{
  "arch": "convnext",
  "model": "image classifier",
  "dataset": "patchworks of several textures",
  "train_examples": 145000,
  "image_size": 32,
  "crop_scale_min": 0.8,
  "horizontal_flip": true,
  "translate": 0.12,
  "targets": ["centre pattern"],
  "num_classes": 32,
  "isotropic": false,
  "norm": "layernorm",
  "hidden_act": "swiglu",
  "layer_scale_init": 0.1,
  "inner_norm": true,
  "moe": "top_k",
  "drop_path": 0.05,
  "num_experts": 16,
  "moe_every": 1,
  "expert_mlp_ratio": 1,
  "experts_per_token": 2,
  "shared_expert": true,
  "patch_size": [2, 2],
  "depths": [2, 4, 4],
  "widths": [48, 96, 192],
  "kernel_size": 7,
  "mixing": "mixup",
  "loss": "cross_entropy",
  "head_dropout": 0.1,
  "residual_init": "none",
  "optimizer": "soap",
  "beta2": 0.999,
  "learning_rate": 0.0016,
  "beta1": 0.95,
  "shampoo_beta": 0.999,
  "eps": 1e-08,
  "precondition_frequency": 25,
  "max_precond_dim": 1024,
  "one_sided": false,
  "adamw_lr_other_params": 0.0011,
  "ema_decay": 0.99,
  "max_steps": 10100,
  "batch_size": 128,
  "epochs": 8.9,
  "lr_schedule": "step",
  "warmup_steps": 300,
  "weight_decay": 0.3,
  "adamw_weight_decay_other_params": 0
}
Rows from block 3 of a small image classifier, named by matrix and row number. Rows with one number within an expert belong to one neuron, the router's apart. Each number is 128 + 32 x the weight over its row's rms, rounded and kept within 0 to 255. All counts start at 0. Numbers have three digits each.
Before each expert's rows are labels from the 100 images, of 14976, where the router gives the expert most weight on average: "peak on" is the class under the peak; "responds to" is what is common among them. Only what is clearly more common there than usual is listed. The data: patchworks of several textures.
# router: router (model.blocks.3.mlp.router.weight, 16x96, trained with AdamW), inputs 0-95
# gate: expert gate (model.blocks.3.mlp.gate, 16x96x96), inputs 0-95
# up: expert up (model.blocks.3.mlp.up, 16x96x96), inputs 0-95
# down: expert down (model.blocks.3.mlp.down, 16x96x96, transposed), outputs 0-95

# expert 4
peak on: plaid
responds to: plaid; patches: two; centre pattern: plaid
router.4:149145121158098100110114128156047151072113097131110107134155152094146087146110076119122061141144157113233108157048137113109153177126081102189127151107166124105149124136135125160140146091124153162084109142155120099153143121205077154181114138136067118138115143158142136123116205152137140109
gate.0:138100068164127128119130091091081119079108191193184135132115160098146150134085112124092151084135069096116126155084110117082083123151132068032085124130134111160145128140149086102089051161155137147102135114154099130096091156111086140145088182137161144105156163087114132119181125125134145158
up.0:131063151055150117132146137136135127170118104141064142165103084155119097100128158109076071135124152203172080094178128110144174118126110124181106149116163151123125129119074161106133200105136170152101118116111175158132146084125118065103134129138114132095150191091169108089067135172109155086
down.0:143143108118136131085129137140155119103143109111138151100171155143116169129168126108092097106102164047099108098094124175082160139121095104111125109103101069071173130152117096136139109178104147169124167202162143203163118121162082131183131163119040160088131130178121155101094090112185153098
gate.1:161100161093150155106117129144148166158096173184179123129141131135168141110121067134115066118092108132163164191122206068075084100067094154113139116109141073122110119171150135102120139175109133094079140114169143150082129076177184108184128103157137110147131116179159106157093137152162115131
up.1:088170134140056109180152130115119115121160085106123123095141121137094144108111213159161210095159165126106131112139064182177185173163174069148120150134137139113105124116078141154140117089130129149171118145116127078160110145090109133067115154133103154087096139080090159084166127151104180139
down.1:210157126151093147114092118129133135083131107093118176131122118175142139174103127122147102104089191183136157154181106145153126127162132085085111124123112157151097082144184129116177151142055142062105145102132126113082142119127159094169150163144064135101147176178194183138093175129097144098
gate.2:099149204115108103193155076140126125152118132148160067142107152112034148132158162085110152168140100136176128097066156119117176120069154055089123113138066187116136159141125168143124124129128187131134126123141083118122129136169129194145137131170100143076120155161121142126140171103085154154
up.2:099145181119127086160160089137099120146112141140148084132106138107022131134133183093116170166138091100171129103064153108134196104060160063093118125161078197104126160128119175120118111115144167127122109113114117097125130129162129167146122129183097120053157169171129135132124169114094167137
down.2:163087112080100123171170129114181145132150116130180197161069085089160141092091084084149139130153187143096101114133087190142215160053152127076101135098112189113176112172171178086122103103158155141131136108151132101162124145125163122116114130123143128134158118112114106152105169124165141111
gate.3:171170074136102155066074121150146076043154116169082103178146095144147146174098126131092122119076067151110131148101158145120158120125144123122118112123175175136137072205124085142154107063139123095182142163104114148165094105126168102129154107154119163160155127125118185114129104099174139171
up.3:161157085111084148076083119159168086055145131151077103172132117133171128179095145164082112105117048145102139168105159135146166129129131135136116090137177180115133045197148092157120102062130125107209136142098125178111127107142141122140155138139127157140146106110127198119139105118159124155
down.3:111108164150113141148164127092184131064155075118114164126105133149119102190157135110111101151152091126179101143117088123093099153109128132209135069096141118123100081167132093156119078050219148125120129153165074139136101149127123143117126151110104120130146097152118226073155104123086134132

# expert 3
peak on: plaid
responds to: plaid
router.3:110140140138102145140143166157119105177156137134162102069076132165119076127178158089122201138089138151143125127139084085151101102127054186096093097133119128153142142154162131111123204125139037131050112084100112102142130153119088159082109182151131175133115149135180086120121094096142110146
gate.4:075133095117172114133092086144178165169047061139129153122099129125143113143092142170172160095112155172151143144146126121129099116136191141043117140174127120124111147133086107070138139097118134104092139120143103174065133133152114087055078100127122131169163108098073165153079118143114185139
up.4:179121156095085146134154137078066126086124172128136110126154163141138176138185099109078149121152077096131146113112127176141128115189075098175130133094155149139157084168121102162112098162167146168099156096142101081140117131137189109147182121114108170113045132177156096157208138104101112144
down.4:096202160137141093105063158168134105114113073156099165183085148093136089077151181173132104170071120178106133140186067128088127142137144099136142118065113168124146151087087138145135122120119080173146126122132143122158120171119074157108144113123123178173160122138135088100162086153177175134
gate.5:128160138081127116103136157126133145128125152079131194135167134113125126078129144156121151124137086115174100104154135157156110191159179088135160098110147080117048161148106105186138080124115079164138127125120161118056147161137060217133147146146177184158143150156147106111150099072143072113
up.5:113104173056104080124135146106144143106063138148130123049198160185171139123155145104128081126144083155145139116128181140112083147118159068117145122141111079111128172125156130168157109094151048143121149141120112117116157197093042130117086094130161090114141149159103120073142132135103095132
down.5:091172132178119134101166095086129084122186137166123126159160081081145144159145171169182078154132138113155122085103180077113087114140133148056106135150079093165151155087102127179083071100140127133129133135085106086091105143045110122131123114131109125157145090142135192163088100129078123116
gate.6:093083037128115176095152102137100102123089105158104162154133135124096124117117115046123140132152099116158119149188130115115142137082090176110098180093171125117099061041082111152131154151093116141112184121149140092149107135135115137120145122128129112134151147208199067142167129089139100146
up.6:096090062155126170087159101118089084104098138161103149141156180123081158112098096081129109128178102125145143189187124079162159125094090156107101166082190153124116075065087117151103138166104140140147185101171098084127083132142125141111145136123101114090123142190191087125130139113138106163
down.6:059124131112111110125107193117156144136115074132148179157151172102097053098133133134182117084076143128223125148092163151176114079110127135097155140140083153169186130124061088119124105140133091140134121149110131133149158130091117177076105094122143168170135148095132123114094107104068155074
gate.7:087131152056128151098122124084123136119102181160117153126154125125141108180143178094157133149080122084152085102125105158153110123139130137192165093169165090130142123100160111218093112103089118123171119113124097099130108107197075148142126142146106132171116143076219124190181146161107096097
up.7:084153140051136163103128100081125144143135140172111162133138137121142114171136197107149130129056114069131081129134104140171109121141113130204150102170160121131137137114155102194104124092102123134150113097122098113129117088181070136146126122132118152174105160081234157188182116147113090099
down.7:181122103153141127096125083135069173133094128142130136126173164116132113073106080190121129139124134114174149158156104122121183114062129169096119126139085071164154144122060060136175091141109091162120109122101093106130107122115080136181121019129079159147156126150133089122149099095175116123

# expert 2
peak on: plain
responds to: plain
router.2:115133166135118188116062110133165137078102166153085153149148152169161147076132148138163086153040103154100151180056162103123122144078148191144127179105158116116106136085146151146104167140092085106097154114087098132122128144093130091177092123167146165122126099098130173121066113170108133173
gate.0:145099133114118120138159098184146110136107098136148124174107073100145161078089168113148183143081166143144108133207105162157161154135119149077165118110155181093152115146145134116133199129103113107140098111188090121107103108142177186137140106102156186096135144173103120157181188160140112211
up.0:124123154167130148116157109137077187132085143104124092105166152151170204128141114161166085121168171167132097156131147105072192146112180133132114155118139098113194137136175142134134102136101117136181199127087122158118178107179134170156099169141084139074100090172136141136208150131096147154
down.0:161149111110150120070127115047150101155091116079075106138178093103092066160114112150051129155108116137164120139114093121103154124119074068098087168133125108083129117123129121093138162167128157085163158120105153133145108125199117063185141138132115132138098127140151098143202187116175105162
gate.1:126152124123097097111118152097197131161175124086143141139151137105158168161119170172154109135093152139106122159140156119123129110142123128085164192103081069092133180114066109132150147137102126078120137084084122147120123169161236155144193092134136157106129158161124121062100126150216108128
up.1:124152117127084087132103148119204128186164133086115147147141136100140157161136149176163093124084163108089132148138152122118147110135146165112154213106085072089127189108082116125149134129105088059137147108087133153149122140173221141145198115158136145112134135160100141079115147139211129115
down.1:148157141097094091124108090110100077144121133112112188141180121096199107113066123145130099141206067125116086144127176139091221099156115146104178166121111064079095143162102141114141162125156084108116155147136116160133118103198135108132069114127137122079119162151134073143115086108116126115
gate.2:138150124100143132072132168135131100178105116075107142102171161176130215128140150157115138114118073123194186127129132161123157068109108118105112115133154079101117113155112157128092118083186175180139140158144123146077156122103091101140160212097143166115142101063180141140095139062128107117
up.2:156141123114102116055151143139137077147116136101129145107170197170136212129144165127122154122137084116169185127120120138110179088116120138086127120135170063116097115152105153126076136092178129172140081138156118142064165144111091123143147213087150172126147104075188153150102149089142088126
down.2:185139149221124128181143102158125117153095113138144095109113109121126172179161125136127200127136100081143149079171082171109127139150127130059127121152113086121101135161080096187121123100096150148139168136141105168129143081161085184120104156119074135142113118100168118108108115098036080093
gate.3:119131141134179163096083156154073142122098129131083228121074127069097140120108105093117088151143110102146134138090116165110127089147167168157162098118106061098144166090150127142159109132134138125159139129141055112130135198100129109108092137129144096117133105128146180103044105148162183199
up.3:103106145131175139103110154162088158130079131136104203154079128080116151134101114091116113176128114135134106136083097167131132075145181173146155114123107074093115142097144085154142094135131149122156139137135043094112155210123127095095083133135152122121146097123162175117042106155153181201
down.3:112136153063155127081139144157157115127160144212178141139109144156141081139175172104111150151087137124136166131137210166124155109122138106200112123123138096055108133147160173113089090107135101120121114121138142092131097148092116123145117106126049122158133134158176202149135071143080094061

# expert 10
peak on: plain
responds to: patches: two; plain; centre pattern: plain
router.10:142132087145160113156165102135193122105123133120194061137163114124091126127108161151121219087125099171057171062137114131136114080140180092046128115113099116147124118149118146139103126159123131141181154158089145132126136160070195137091083144172132068140138121116109191138148115120149104140
gate.4:118125130121170135132142166153154092110090103178117128110089168101136119072138137154114131131132119059146155074138172143146095154074107134112085078101097131110094100145082136144109106099158129171122117105082124135093106129095092156135081100207137119124209142077190137121241141119078110128
up.4:080112122153121137131138139134129116096104151175077108135133152143160117110121130137131138129098214169108100158160123142178128126175069130084095048101150154167136128128106144120201107058121183118108147161112050139100114149099112065098096133054146107135124090125099122132210126135162107083
down.4:152101131073125113158076117092130081139114149147088144146058107065137091101151138129017141096164132122195112069150100111160183135108127134123109149092185080121118106160107119103137077155200098141135179132127126133118097126175096130131163092132100133137143141152117107153085084159098162082
gate.5:101085173172116130118162121156129124150161139151105112123108106128168156131084127052147148106122163134119180085156041106131124141156125140129137051160126187122063116142063132122128136110197115169097139118128127088102149124167142102160023141118119120070108107160130103146077117079169129150
up.5:116123124171104147122111135152156088162127185168128127115107107130145152130098138092138138132108165112163117077160060093126118116110132120147106046157089203111092100159059145110135137102174106172081127136126180101107173128175156173166037130169110110071172096137169114153077111102152126152
down.5:163185143093111140140110146095119130128105029104107173138127087099072128124142218130103096139130089117120099164137128176195128122159124131115137114090182057173177118181060136103150113084120146176114155147114151103131061177107120132177130158143146146143136135102124094125099187109133135132
gate.6:140166093130152121101167150117133124140166195140158138097159087096121111117174145087084191135169115152149100143114168118154131147124075143114175116117080121069120161125147125134222126094160156164142120123156142154112120072194153220150095136118153065113132103113080088077112076117102115133
up.6:131090135123096142137113091145126152183096150130150121129105169140113142166113038132120097138137134143157140145158129118143149150135159119101127099115157123124136149174163170176064157176071105201049144139121149215130114144127135072153157128132155205151079170183154190136141162136125165154
down.6:131182146100124129207142081141182187132111095144125166118151048156100096103148173125140107062141194088114096113132180107099132154115117144177126126183096114103125148106097075181158115126129133097128178104109102114163194122064086126157088134108102115162175107148085145093148115136135098136
gate.7:126125138115143124127150177129131105150133146165116150104092195148088096155168139163174116080169059109150130126153130093109106162153120126178161095119157092124114174121123129168117111135148173080100078100132121097075203064138118116141140119118104175178083111123123090106121178204183202160
up.7:113149119129096127119128102140086131183168093121140186156121122108155132182073163135193079132188104171143119090148125085115114171168203171109105130164199143065160141128145100097145102126171126104133091078116173137105167137160120119171115128136094147132081121068180088178149133123107114178
down.7:091106121026134095082155109155123107138142086108144146082134124132133097150109128050134139102156109089098128102136180118115129129080143038116115109103139132107159156112060139133153143190121146159103188106095117128193140112109174159152157083127134131080108114122148031099126109086112139108